python train.py --model="CTC image transcriber" --train_examples=195000 --norm="layernorm" --drop_path=0.1 --depths=[6, 6] --adaptive_grad_clip=0.05
Rows from block 7 of a small CTC image transcriber, named by matrix and row number. Rows with one number belong to one neuron. Each number is 500 + 50 x the weight over its row's rms, rounded and kept within 0 to 999. All counts start at 0. Numbers have three digits each.
Before each neuron's rows are labels from the 100 images, of 14848, where the neuron reaches its highest value: "top examples" is what is common among them. Only what is clearly more common there than usual is listed. The data: seven-segment displays showing three digits.
# fc1: MLP up (model.blocks.7.mlp.fc1.weight, 768x128), inputs 0-127
# fc2: MLP down (model.blocks.7.mlp.fc2.weight, 128x768, transposed), outputs 0-127

top examples: the digit 0; third digit: 0
fc1.709:510498480499637490558490578561485443485416475510445436498540455526503541332465479518490508540404450537502511522518490455533515441520419481535504501559538503473546520447492522471519522466474486506573535466511579577474458558494470557508501500481467555619555474407478488524457453491537463544385482508486401492500571504443537400515410447530469479486576463517516609518479440611626510556549
fc2.709:503425648546541469462458416426436487443441497494545498461545541584536485630556511542475515482522480480483586514475551536452561521527588592483549515481605584531489506418536424490469500481419525496522535420638550500485426555498489477534497544409535506497596474497475519535452495472449479485447520520428531467504398496546504549439495523451475506531613519519544575526512507513498443526401

top examples: the digit 5; first digit: 5; third digit: 5
fc1.572:463478441536515379459500498509590517460594562500639495589553504505567429474556489509486545513549477557532442436473479481466483466522428438542525546486502545511554519567503542533487526485609517553529403473569474536483534574482453540536461530572492458468409395541427490469468496524501531532477487534480464507457459543484508462537621438604582413521481447530436447503427473374526489433478
fc2.572:528407403460524540505559476477515456456454530418553486496485559476421470520499575566479455606562426542549507413564431404539543414536494542511540497508503568500489477454519468563549516527444499460515500503592481521534528549451469524619545488438499400494479531549556510554454430463486577381485502536485470507531553563661430490473550503434479477506534553507481525568531434494546498607495

top examples: the digit 5; the digit 6; third digit: 5; style: white glow
fc1.10:458495560437454428445446479579536461569514522575516518529523441403573518459557565407456517459449439546477557489555519465459473536482485522463502478503382505480496575467426587557466548522480517496445529442459506454362434527509552493471579482492488483497523548565495591508513521579485478504483535476480564492508498609477334523468539594497499436569533489490555543556393510500573554514441
fc2.10:447509506481487560517470517574437367561482536515535491504496398517497429485500462545476448467481438497496579515456490508509536521626475546562533422559500507428539493481414486525488518548483509550488506487518431568579465557468504512572499458474434420498462453532537536557500529589432522428501532515526390598549443516534474444518600412524486505471547481491392456565496619480470345478499

top examples: the digit 5; third digit: 5
fc1.230:502390392517558533472496482473446490548479549535427569533546522475491446520417580552412489447468545495435518481493506511527528436567507372469517541534512505631552531446504539537539486501517513536428507522451467473495437518444428457530634638438507497480531498439538511481403553470522493487441521523518416549500492652450501451479522469532571498479557440518487525528508534594450494444434
fc2.230:439406408460588446534539592490514483510544550536435513511486541640483504526401464504505470521472491507534460431496463492491493409495455521526515483476579576485419466512547487518560535438558511478529484496529600411422487510539450500499511474602480553565529462585481515569539380526511470498537438451540580656500510553551569433544564558509593461500503447538508558519576474511476486488521

top examples: the digit 6; third digit: 6; first digit: 6; second digit: 6
fc1.287:528512492485473532633471542568535550576544545531484521457472422565477382434496524376435514469418512574543425473503519502502565550472522475613444536528486476447554538420488597534487479507483479554503492487433453406502475502558529532556579612418424474477501541485544550446567448463421581509530539422564511532461529425430500505508567530522412570504482523504459444498493533497464440545483
fc2.287:543507499486407511525572448514449439483512516533439484570522497497549485505463427443586455484543649442449508596517445590484532523455474532504528444449486474468551493436548414512572592408543475520478495525481571590557556495483600495491592562424504492483460500477526468510519535563538568481405550459490511447538596460480490515495585552495517617507511492435551481541470496505530369417484

top examples: the digit 2; third digit: 2; second digit: 1
fc1.170:529453484464525489462551435433431428491434445415473567471491515481522438587450455529497547507544484528429519477526503577540532534443507496474519454532503513505415551469479514575443501520461574352548541493518456530462588469553496536517472441483476498506556520473475426471541600518443428598553491518436410506421654522424571427483467499433501587490525490532517533524520554587562547536593
fc2.170:597547525570610496482487525595437527513466578514622432466499520433477505518568520504547412469546589539515435552392452527530494551491454445509457483560466525476510521415494384477436453499503432493502531548479508487523524461472559513530386560496460405493477511533502497444468515498578553474451546508564525649494390476564546422530551516535488496536517438526455493466460522589573527506535

top examples: third digit: 9
fc1.371:406504509447546471482490437528537526636425509516531445573583429548508437497467446550644423431563510610560458492557505548400506565513588461445530532508467522459524537528498470495499549552484496507495487541459463548442497555463429538500412538491507484543504553427467517474553507515479497502509474520519522500538588517407503418502380560440604518426461508447498505427469437580530424481492
fc2.371:579466483520536484503552494498510545374538531555461426433548504413514492497484579562463461543473572469516530506714497369548439577472540527454514491437425466503488467555554504528463445552531482544450533518486564537406564502459442384535573543532558562535567583536511504529483585512488528449537532479452477480537492564495524501397481548534478548520524437495460465438518442502479506531509

top examples: the digit 4; third digit: 4; second digit: 2
fc1.301:531458401508542490492457456488505498503527423577541469510477505464512500486588473578628465471457455506451572539544421519558544461486438415515485490530509435412439506534462486463591539506486596505435532550519536514502431466525562608506543533552495578479437551363462444441468376441489521481519489496515536527473503635565473484487500504433503462488473498675453537518491497499537457511517
fc2.301:487589545533508513427472583467434488482574589556505530521500514550437564615540558550465467463459544432486464636470469552524491532502494471609490529467426513592436581495508511449600548438589453471574503591510550508469466509521511500477556449482534569573531480474440478559565414445493517470436497492459498506448513482504525514512465352615461519436476551554531467540475431480547497525491

top examples: the digit 5; third digit: 5
fc1.30:496450604556502513503465553556526547476511521509515499482468461548612538415632482519448530494422485512500375385446506501449601431471471459535584546411572532521540596548426520437460477505466485517508444509520550601397530473493385488458536504474358512565450464455518505530460512517551513600525457522492528542508433429508480497503521562461496471505551486464486543510505438447510519557463
fc2.30:553477502603514432537544435515533506540513441412476552472497569518483538560465448453475475454482560375588495457491503567471483524554597565544503572551558599529469457516486460485508409598540527494488522538499533513524499698450474476568525561457574431442495518560502491496559452513497529472552486543506518542520547529432430546480491531503526550470463531462465593489483481579482615576436

top examples: the digit 4; third digit: 4; third digit: 1; second digit: 2
fc1.402:466525486536502497518521523576474516516472472484530471507412591517529461413496552517511461494441499514439528578445470464512464418486512450478512479444493516500552539512437469566598492472473435489511532442555501542438482653472488486612521461565547422516499512528388644573526436491482544429457509493430424479509488465502477515405532435418539493490541505469579506562548425577515509432653
fc2.402:520445528527447534508410518463374568435475456517560556519534518527449469557495533385541492581507598561518498451556526557474470486562485427436425437440537471451495461563491509485471472512508485456463501508537439511434491505453450496600477509405473486540504513560558518526407520501449471505557543498453531403404577462494552531567541557483512518491556485464577607446543515531459414422363

top examples: third digit: 9; third digit: 3
fc1.667:472458498552509319531403539581428583458572484475499457550492496518475533450566499452515565530521450522587512461424554531481490432413491443635448579498412496484383531510526551494512464565590579540485516502503513452445534533525447484394482516421568473517536464540513501505478574515484529461582500516498461505467499533521524377515552510488540461522507450518500534514382514552533430506488
fc2.667:503527538538554448502416379495498435505418457403572471364497540545489472491501513598498402571449485454619494502482476487515471457465566477379563555485432482485519542580537486555456474505437569563407544431524457435490583568462520572596489562571514479455552558485516525530516523484504524530531472473490558459596478558524448471513511448505410483529516506588484571522496470553514492514538

top examples: the digit 5; second digit: 5; second digit: 6; first digit: 5
fc1.434:510585513522492556421393536546528410500535396465481386508413446536469511506550475538381536572552530579505443479545511442468536481523522527545528475475546492520550475517625452493467504517525442521497494523516443510549404562445452556575630458568456424487479537396550527503470500486579462543476406527502439534623445447486486480538462485455486576567441517467504542455476516544462512492505
fc2.434:492569407480447542492495419455514482454504523514506322537541516404460400464465422501462555488522465512490561451442633517530573528533512448495526355461411570480476460497462471531535478552524494492502456491498512517479569482401428515480446468545543467555505504514430514446516407557559562516562510431583472442504492471540480561462475510516591452507466426522555494533555481520500536380502

top examples: the digit 6; third digit: 6; first digit: 6; second digit: 6
fc1.368:525463431469584550528488457499506425482507557440539509444431552521594462596524512384447544533564521451524563609513595497559470567558504443449496500456561505481502563498456413543493518447440514479486442521518487488422534540464464609587564430415458531496526500414473474480583501534528499467511434508488503549534601527516518516450471442446594486451552379463440565467574482439506546530496
fc2.368:529469587331515485511429586444463531471501470567508510516463573552500518511523424523459453461517567470481566554480564521461461405455516568503496443470518436503599557549449442425494517571553469438456539465506562471490418554443491547534517545516461525529626513510474535574532530401440437652576473546501534504511519533491523467443506528480493499543496482386431497556451555560535526515514

top examples: the digit 2; second digit: 2
fc1.698:517496590499553509548523438486446481524539578510474483457387348470427464541470437480564573499522537444455561606440522517531460497554443533574475481463483541489446493450502516486469513501523562533544439482389473411400488523554605524531546561474444463558516584493467408450488485431536480461536501459571422553464502500485585436582484569494506546520462450486506596472483591503461565528528
fc2.698:526486481483527507560581480543512455437566476582511499437438523541509613513589514488528506459512497452451455521576485492507497602477557544494366535485598485479555434559481466493565601531460516501411570576422430578493401453458509417442538443450440460513517497422492550543506519538567513472403570469574553553442481434560545486503427466563504407502490497496473459551489470471481460440449

top examples: the digit 2; third digit: 2; second digit: 2
fc1.250:600543457407475528538480522446520516559421582500498596518519479479584494397478459568493508491479549480418546516485557530532542498513574539530525575401579452527435481469497521482497550550561454503506411592565495475536507517530455405483447613634424577517411473493486506403495469426511485480521441508482538449397527433515496529470551389487510451530445527459524472546438490506565502524512
fc2.250:496537525477506454487582480549473513495617511449493488437463497471486481417462481518480485592483487438524465520476501616566505445496454394518497508573507601330415499475531527522561449423488469587442473502486521594447492580484432497548429556485494561436575540496449476539412557547502553580503468494521575461490618456559490484528454496566466529524505409474486529531517544490550446411521

top examples: the digit 4; third digit: 4; second digit: 4
fc1.596:448508494548434542405472532445473475427515457467544501471501466453532573470441568521559521498578470523509427562520527633488526416498643508484531459447523466526593558500494463482586487448503482443489447453506570572462601563496527495512443586514541481479449531369433486560449514490540489579419450477490508496480467425517415517448502415481486580515488429534561475537565439504480575508583
fc2.596:562505543467491477442459576487553470444431474512457468477533443543447598501466457540440508449487418553496651560460602474543557518472495489533499502542544365521499578563483487492543512476441530465539468480556501571499454493387465496466493472533399491539559507501545449426527467552424519415516441551568498403409479507423482513541461535441470553407585474525595462503572527528472497474457

top examples: decimal point; first digit: 9; first digit: 5
fc1.252:413564440523494582448500512498536387583593525586480429441511591491588421468467476566485525503514486536540589508480466481533561407548573537596532568551513467603479544459480492504486465589429496531508555471490472430523403502498504513493476489424515457505494484450509470493484488515489504402486505435406569472442458467484537485571505517380551465473513605582504481539530441487451463500603
fc2.252:545585512459457510544501428451589442496491481480543551482467434515458517549402522462490519569474491519500475537536590501438464473398483530456487509479523559460436465476545493577562466487482630419405506510589514440502511535433446527548410447525497519509472467467528433446481415461494535524526516463586542534537525451458511594465519473476403577496518409482500601462581561552405514617438

top examples: the digit 0; second digit: 0; first digit: 0
fc1.304:439546481371515465530436484539466518456452497475659553504538491509399503541475482480493423511460446547500506510486532486513380510557529455544470552497464575608484542470432454431555519580496574476528496455464557523408471441514558496405485510563463493523458490448555487563493535408490520568505548451505474478503546453596410587584610545496528453474418535536522463460516527454537503503583
fc2.304:504489577442502495526393485529494545559503560491475539462578630510470552458563446465471481477511416458559432505487438425476613554601501499471514497489477632465431513409530541511494510411447567462545506415474519440493479559607424477505498517510519454479477540505466466512513494449448476514439403467479646429400498425459548472495446452419541462474482508504534515537515456538531470554462

top examples: the digit 5; first digit: 5
fc1.254:530488464431453515500595557538448464590513569625495429429504544439487451444464507458484455536550527590492475482521468509535520540555468522501449535633529508555473522586486471556553513646485502480533551529491482507473509458489524566510509393536385518467403509537596391477426560484568422478468480465507455453452472597507552463435569466477463482465443521509544447514513429523541477450462
fc2.254:546488512468521512549419538496528503495463458467413491473434475460544409550482518560403450529517532437482540424576536513517542460518459510496490550539493454457489432486398583588450495549455557502514510477507457519559451509578472555471431469498416521542548476513509557507540468558509621487549444469535482503509399547463666480414426439505620461563564454554486516452597560501558557531525

top examples: the digit 5; second digit: 5; third digit: 5
fc1.742:541517526492539510497501530532472460520431476606455487463458515504479439534464459511499549489518517484519483606480603527467502468505476477507497455604447433467538568570523518456475529585516561450435507320498468408426507491491646443543506585505555535443487496504458496494560423548441510534532551484494481476579521607585393514526483503489524422424469494433474444562558510536467449607516
fc2.742:490533519611528525510512521462541469610527449553460514470457457490405478580434469554543527596469537459490560502379434452588495441483459492501470529446519454518518539512456502509558493482531474490472547452513598615508476462450460450521455546586479534570527502534478550507480533567517444533601581420477432558560497555554504612498513590483518497540481468423407546514514489462443502625574

top examples: decimal point; first digit: 5
fc1.447:516531587495495534485537580371452503438463496410497514531535499382411529419561502459525513520452554593484586541448524459441594550486465514418437461524444443543541459507518478546514532530480381559512478515499540487447512499563438510466471425485554572527488454469577544526436523520466459607492459465490534597478549526564588461560407478420510564446457502486460561534486439571542486479544
fc2.447:436472457537505532537523483470543480497475499434522473478618499576551452513494554581490466498513554627512502539549548435429450607522529515549496537566414515440446481532515513431599543464467474574402501462497444522430546549559458567554478480444450473485509424524469523483516454585538525468537536485497492536517444583415508512509437494507453457516553549550348595441496437497618424507461

top examples: the digit 2; second digit: 2; third digit: 2; first digit: 2
fc1.282:482519487477553563492622413485432508467523554467532523556446477450416481554406498476577506470393497520475602569443493442579506518470503470491455499504436525589551490533381447529511451456576549517483436552481479508392575573482465561437641508430464520562469537470465510479481474528429595560487491519556513461503453532535484451453548577400557508504447578483538497507527537528464489518442
fc2.282:513408524538516522531505392539483548506516545500499534444424475620452504479529527484452502484503443436513484453452473514497505568519474484568430563505510512573533519468435482476476449508489557424455521437428513535511508550564471468487472430523562453481423457434468468542465578496565552599449481448563397501467595531592499453567454476520528503518476513301545499563455475432529449375519

top examples: decimal point; the digit 9; first digit: 9; second digit: 5
fc1.580:460499553607500511537486540464435452484508514500453524491533566457458530444512500547441409455523506601511636500463486480479480566500511624552490446513530414542559493531466636530462517447538512529514489453543449439504490487476462488488512420474481464508539552561485522568416410477502472543482535473549493512500583439497415506547393558430452530427423536459664492539485415432518541541499
fc2.580:492500565503560494552475494429506525560453575493533464454518559418449523486424500481440504640468524465499397431498531481489483526497471510525472536512501462543440474523528498521470575484530501521525468623529459575505535569392457512472609543462482381542580481499514443564366491535414558460528567490474593369482527528442514525514522444526515512451499459596521525576499464446482502611488

top examples: second digit: 0; second digit: 7
fc1.432:615608490475466441431453554493558410509494513541562540523452579465529520518448539498487494486556481494520580472499515521455456441462577498539507506581583476459431543472496541554412509580504416473463431484403497472511499544575510477530495439540490482496515515469532427458466438431471531480521549567531388614592514506334529413417456541558419441550490512460507498514515503547512507502560
fc2.432:489468497469554431489573625489500536528521500509487491585547427360511495496442509460557486474601572556419519494445611469500491443489487510411513419582491510456501508596502533533517537477489548449458522528454464454435540420557532473440504466482515385427523571526505470472418459482402501514513484523420498476471417497523399453461534600442484503424544536419490474454434574536505559492516

top examples: the digit 9; first digit: 9; first digit: 5
fc1.388:473470487470486510482485427521534442524492530440515473501461411507550598417527459533512442547419441563551447500567449493462539519547506461517548458464456643571494495459513504519481551548532487511435448567432549696534518532442477518472505468469473470551400518446503507506492536546588496552528478606503486535519548447511562399542518408566509420581420441575512491462449430471511533496477
fc2.388:513415427451486476446504544483511485538527461458513530505477577452467544555514513521510517379449497483447403456416528515502510460469432483486375491583563518586464509478485576579418504558478515505520446437544454585474497567495404520530527426574515523489498530496519528479491542497456532477438421476578634558482485620541563446561596507468529446479527429554544514470486589522492488537385

top examples: the digit 2; second digit: 2
fc1.721:577481470526500508498562533448487451548532514401496551494530568453464449498492485540532505469478550500410501353528448501500471509534481569601453535512509516521450480505397506517563498485543495350557547455570503539563577508591542500479540450503454538415503533454461417392464461447554481525564489480574539404392586586539525441532533540418501505496463477511448476593501414525507526540506
fc2.721:592447496456495424399539561514465486471533538489552447519488452501490461549565532397552421547505491522646513412515469457541542524476437506463471438547506482432502576540447433457476490539557476503520482552505476573536612490409579546453418448510564509409588509498417429479509549488577494464479488520465501546510526533570476435618530482501463532436516462441488437543498577463581472424513

top examples: the digit 6; first digit: 6; third digit: 1; second digit: 6
fc1.479:458450458544447517565453435548442501574505432478498437570476450488476583528430510437484494502474630586449525450455538464495497569510446514600492507482432390543502471475540534483427506526556515511495481534467521534416509532510482583463563564468569451452467432494465493474522533508457606588477507502542503528439513587409458457529523394387512552564505571449516462499550522496614470540601
fc2.479:480501579432499513366534484472467492418473488420498482519528462551516500470547504517512508493520412531519578509497509538542511521446458505476474496515423435500535518317517590488535542523538407435458497529491446426418493455503561568556466418567543526472490528339521568527543537450492506486552493465503567499512521610450542548496418431480377522491452482481484563556475472417464507565462

top examples: the digit 9; first digit: 9; second digit: 9
fc1.178:484541485467574441542602525454476484579501500437439516588487543524479462409578526426445564466410568517493489437504465476454485547423502539472490527519456479563455524533449503469451493489497434433603559555474456428592471507464512467470493575568554413478480509504471568436616560561484463517493396531504523519514481407501567513454523539545436462588499509489516459529485437508501406657520
fc2.178:470480464546541496425471490512458430511569526500481410415534523559550576490450458550515507652479543512387529578563482486517498458578501508507582431546475504482561444499569466491456489526629460542400483503410522586405512391428512464481500484468459457552546523484514455409502486468482464432471563523430489556490506526511489486502508453510502552440497378512572504553582388513519496481509

top examples: the digit 0; second digit: 0; first digit: 0
fc1.612:396493444541434557458493417487554547583592497546535424462474410512545526486515558528555541437477571548540405453539565466497537461420478514470552523458482494589496526493481461463530397479549492624436535561439429519465469507398571534425506582467501522463530439516424534481536538606468589442480501403545556473558572518491545559544420496541532483501479482492444539485446511513552506453476
fc2.612:522490431511552415492526473536404548458552580536533595563510446465522451524503456465530445447544550492521487504513530447527435510556422440504562482488466536505538563560525470614487573529475386496503533455488542575503501459475532433493544532537465491561479474467487507546538459513596447501407527554619410584495486592449377478519536514460461524483511460538499650509519508435515548540614

top examples: the digit 2; third digit: 2
fc1.48:511552506515547566530471504511545526471501498490564542532552481484547541484524502585459497458496499492547532444396560484492466483587509421448516492482531492512466544442456410501652532446548445558508388485525486525404510541465465502511490389588549521484440516525595495412530536444449435478503420435539537504478546447472501556545544554540566476517477498560379545472406511502453516556331
fc2.48:536462495563468437527502526512571449513499579535540487559497560436470536531360504514426501424506451495496470572510485462537468542537469563497560477505505610495517486466545464442591531551548507545473507459485479432468452521526484507481552483543522448520329531569510534456526492454490445426539489417528457487493560557583376488497485494412459590434502516481483390475457359542513520539600

top examples: second digit: 0
fc1.602:506500491450550571429497448477512510530507481454502441537510469412543384477525503519507540487557511495401542587543515510611539474544450515529429548432479519540409513474502457522524510478615485439392561490593491516595551525440377438510535610512454507570461488517423403492603524438554437544531474383449495444509573561532514476498565525474546511547493502563501499513457469459496475450540
fc2.602:404524487501552464580466464562490448501450487503441566562510481431505467502495481470529545436458564571330437537520526593545513534471529365520463472552438514500473480437460475591492442516498625421491530535414527512446526450536457487524486418484418508453457498557536487476380520547429521489447412500531493485443493441539576507557508433453539495469476577470537401484474590502502497498483

top examples: the digit 0; the digit 7; first digit: 0; first digit: 7
fc1.728:430395537517484448530545601450497487583568462462543446591549414531480511448440504510560517399485532554543572416503650457506562525499520545452534519453518500504503506553553486537506514485457554526507517471440563495526429536506464465488570517500491550416513405496435503448534492499569453465532518447487452479524520525433523400525413490371540540421484461561597596431510484533557437524481
fc2.728:537452431550618471496503475573432481422461478526434469504490548533538523381584453522562535485539404570496509532603504495435493547517559543463495548450485627452512501527572504557531451491531528450546478551597478520476496566493547452566590513420493493520521508428456468545472499447509559557554515477469506485560448510488579521462529482465452450535595496509393518439381483550529619547519

top examples: the digit 6; first digit: 6; third digit: 9; second digit: 7
fc1.244:458608499466486501506585465548368485541520509561477456420487456423485482495481509437521502594517631509472568492558558457462476610498476549539446471464498515440513518449489496475448526567520499459488505454496515582488463511418449493474555446348501488553590533478480548487518510505431570589479514448497536473473483547455491512434613581536519452491461623508440534540389528461518512574527
fc2.244:476592452472437525495477492456475503465457553484483416430530457520476518477595441483411499537452488549421504474521520564523581553424506487492509452504467502486524482447571518529518494529444541573493558378431551546415456588543471484508497419461420462543491485404533525441529566528507392452540420494593485476515517585491580489434499389494469399520539541502534540579416470481553530612518

top examples: third digit: 9; second digit: 2; third digit: 4
fc1.696:473545611526563446560475526486405460440397501550569504497455560540570436537481447529601525555432500505531422410504555446489527360508574554557434545487440495540477494450557479544534490488543516563503393486534426426431465489468447520482474521548454569530535563384551512548411554444518560469541454519449448466487486528509476470504559466436499532461549548534429432530520545542566498498525
fc2.696:516558554554443605564558469519446528511574515456556536522540558491474511423506451513426482542538558525521582379487542462444592456512556421535546555502538418562443492524501432497559570530444604512520494489528423459537542570537475440474518404501536539455377487472481470492509467574488586594481473439501511540436546539529517528532465412431603519401533473504492539484442500551485498573487

top examples: the digit 4; third digit: 4; third digit: 7
fc1.469:488510481429496480523427421482546561447491468483512546376481484410518417481464478552421467483624453488432526513534450556475490561487564494515512463442485493537562516500586523532553533456448484526422471443585514576450512614509507645488571463577408542546474483501511524495494588487457474556543461563528404508439435500529518469477407506559505597572473537569469520520495479432528529427544
fc2.469:484442489486567435570516509447450515517470503472519536529534454540490472482588511465441525548442480501441627502505550509424420588487514454562498485475548451545520556557482501596533439478405494534385455515421577549599471454405513430582504471504601458492447478513494427518473414516485479427545461481494558391422522476492560407510556474542583501505513555477560560496511477445462554525411

top examples: the digit 2; first digit: 2; second digit: 2
fc1.246:426491540506456488531454463598501438497456557463561318515496522441510555532497510523490546464545534441458429502577461444505512584562541511465495462505475594464490474416494494529450550454511531505566563441441524542443573472504546521455488476520457493536587518530559444449483439520478468439469525486468454541358511467596431483491510560539451479487422475469511504602601483484546620598484
fc2.246:581434572464532482492595557481472544635561510525527552433519480529518475470455475514498521527534561521502450501540495558487501447602543495492487528522416497477561462527494466554437501445378509474458431471429517536428551480496421475441599466526562515572485506455445491553477653498486393490387461534568572440535440544516550425484549505542553548480555581445495454472540461504510545470572

top examples: decimal point; the digit 5; third digit: 5
fc1.86:427536497565489450593453441566507527471494520526539571433510462480558565494516503446467479456371523481569457564477517450555506528448505530538496478498441526465528566624452470466517422496535458464542472489504536567474492565450421561369535595404412513553493481475511463444513462481363526623450554565573554526558447493455588475503436591532530498475478531518505478537477499560510486454506
fc2.86:582593481544598511524570471440537523521479458487552518437472424427499529586458517550460491508468531430566521511508493506404388470527459455451471497527589525544605442390475522506498544523485527550516501464487505485500469648471521472516453454519468473555512561497482497426547517496537475500534565417508405427537442532647476517490514481490462590497480508499514613543476482562502560504366

top examples: decimal point; first digit: 2
fc1.219:498522502527482484547584527499532526494515503538514593460551501558521514546465458577522516458433489558486442531346546428489468472452524573509557565481435532485472493464525482565579506620437449433453495551532503416381468450488483427440542413401507462528652486488524525488475453579497559466542505527453491519484422578418476513479559540409574536441516457446522452526480548480500447555538
fc2.219:527500530490529408601505514490522343598622537523521450510482551530553524478513433510505482549531460506553602481535459527447453422485451471548464586529456482509480577525436513511473454502480513519442444403533522528507478442469439572483544405539506516566494605385415450482461498464460507601571446537587414483482516459475479523501519489610564495506567523549475516521570493487572539477495

top examples: the digit 0; first digit: 0; second digit: 0
fc1.665:515384535409505478509553518518436491468491544522523463583536384547443516608453535496476525448559483562506501510541506508484517524538523557526508499472458532460422544507540538544504469567494487456503450525467532459594412443497501381442548618514510548422442447477436460526538429542446494493643536553465394488511492555530476529590452505406467505516448541588549557470509445557527462530595
fc2.665:468480589514558363541401488560550481540547498435507470544516583565527513397413396451587524476553387520574516480578509439374516580509557509516495497521533592534493560468536589503502531420589531526498482487515472455553447465480491411521497477515602491538486519574391493537446552539584450530489435458501491527516560439502494517496506485527498497439537475470495508500467538519580494498576

top examples: third digit: 9; third digit: 5; second digit: 4
fc1.417:501522467528545485463490540532440595507429435438536537561468532552524471572446422511501593507444513612493541469441553451486523511469453541546465531465464459498475484480491478440504495506511573542538508387590482505505470537539519514522488433395481503461440529487506570427409497611439480449591486471484450501471539494402563386526456530452526421512584567460484470619483471634562503450527
fc2.417:452503607525491458469471466482567520502473449461563501398485511483393505439479449531528481458511503553578468449486551539420479492527540441519638511428553486465476477496538548507485511411350547435505489461494464504429506490408578564512506506394521523486402464456487435435495562450402443481549507417584517535478503492494539499487424524548453482451554500455594529535521470395457553576478

top examples: decimal point; the digit 9; second digit: 9
fc1.420:530521522499463452499462524520519475527532519466523548494527466527455534509494464496491480436442416502609369512481552425429577535479574516458493568502549545560422457551414589508469538455439487504484439579503523456467488560452524497504502509561565499545417474444455455471503485543516609561459459572528433458479563506616525408588482394595433456564439618551448478501510510446495566474525
fc2.420:481473508507460435510496483524525555479538508504433510552476531458569592506488577568514492464517495495437315476542537561478442462506441523479501496502541461457467512458501441578446478598474464478381543438496527490451502529551440521516484537564528503500494497399395590556443512516470526532445359552441409568456470466574575465643547485484484493496525513475499537440543466506486549579575

top examples: decimal point; first digit: 4
fc1.463:530452481494546466465471531545437593505530486573417503524388554545504465549506469514414530508512509458546488492517591456454546492409453540537570513499539473488535573573422473407521489429590533493448466426459510465439420485491404485494528439632453452447444468457403541526506560578548451434529538459469474507540554552498531487520540548551508484494491459473515527540647370565495486515542
fc2.463:514457486580540478379515488402555517473444465562479444477436531475419523504406441514522471470482580415512536439569487530473463516510439607510461474500407446558533616550483490541541496455559509483587487563542584533551487558499521439470569501536604473473417521417502437510506429458477456473521433496397480523545438448539482515370533595461493485563433544517520535516545502550474483469506

top examples: the digit 8; third digit: 8; third digit: 6
fc1.275:515527427479564447517552499435490506557494468508505482562544451509506630513515424493530399445505431465528616434521533443518494446516526529491584523524471458567535477602387572510538425512429498567573564559490540472565454466477408454499462500570531524558416471523516500498475582538490520433488494518444539510492505364481412543434432499418452483548458488420437568588517484492538528542522
fc2.275:453440361472470482501578548460458521515587491480489560496455427476532507416506496470462552592500583446482519626524483579488586482483478465458481518508436485517452412492578604621532474447486599472486487528549480472542543457452527547569518469536516438541557512531555479421520482498509495524420569491528498536457498436464561453502478446467478512538610478419581493509459573516574447409429

top examples: the digit 4; third digit: 4
fc1.397:507564514535474488430431557503482535473490481496548392441456472477561476401589497602450509500458480450531555516447481519528514447475545508533425500425464542556499540617538538513512445495489417453383524460526514441464448514480535447478462447597483497558554414471445516513496548438631507547512540476513466499536379457556448450610545617437489482517462479572533542532542458501583522472549
fc2.397:469426578466467579553468483516495456557456479447480452498463556572530528495532501458468550580463539506554499464524575545459455462470544520434475450511464483496406510674511510485415446588465589471530572581465509414548516544403469427487461568482458493534556477502567452429528453529518550473572520487485480444488573480501486506408585495504453619530562604577493514436526476536465534566504

top examples: the digit 4; third digit: 4; first digit: 4; second digit: 4
fc1.363:561525383499521448473449490534528570565549468529447490414570439397493513567469457536561459516501501536525485515476463605540549379420563422458633449468440503512461474551448516553524484528523526491483468457476503519557531521499586522418477532557487548524515500400527460446553541579469520435555393481535427526487499553515495452478505490534455632524477532562471588525423485448538417482495
fc2.363:446460530491468505520461479515575371447415509550555541513590452504441498456490479470514493457495497454497495534556522548523492479566667426515411515440564441517426629464543525518522470457561461525446394515522447551548462446511550425413450560552400510445532513444420445522509492438434473515462513483512530570477414405407508512518453540511488515475473496527427444433568510525504462479518

top examples: the digit 0; third digit: 0
fc1.175:457573458481547492481424514494569393513491526395515500540527514562558505430522515551466478498537570567539409405522502513473457509514502432614421547479471478524467479472511564547456575445587599427502534511502507508433396392529521474505516514569502485440409494397427559536543483488520506466590499439512521531404549461563509525503643521528460530560479503514499426473565457575505519488503
fc2.175:578488445492483399513494518394417496472415502493579565475422469496449490487489599597643498536492442561515552470447445524441517417453464532505505464421465542464516587443519485458462537535506468486511552432460466406487458550494593486537570472478491445519418491560571459540509423449501475445458480481521451537520468518446479531463493593489408430520516465495549500454522605460445454534391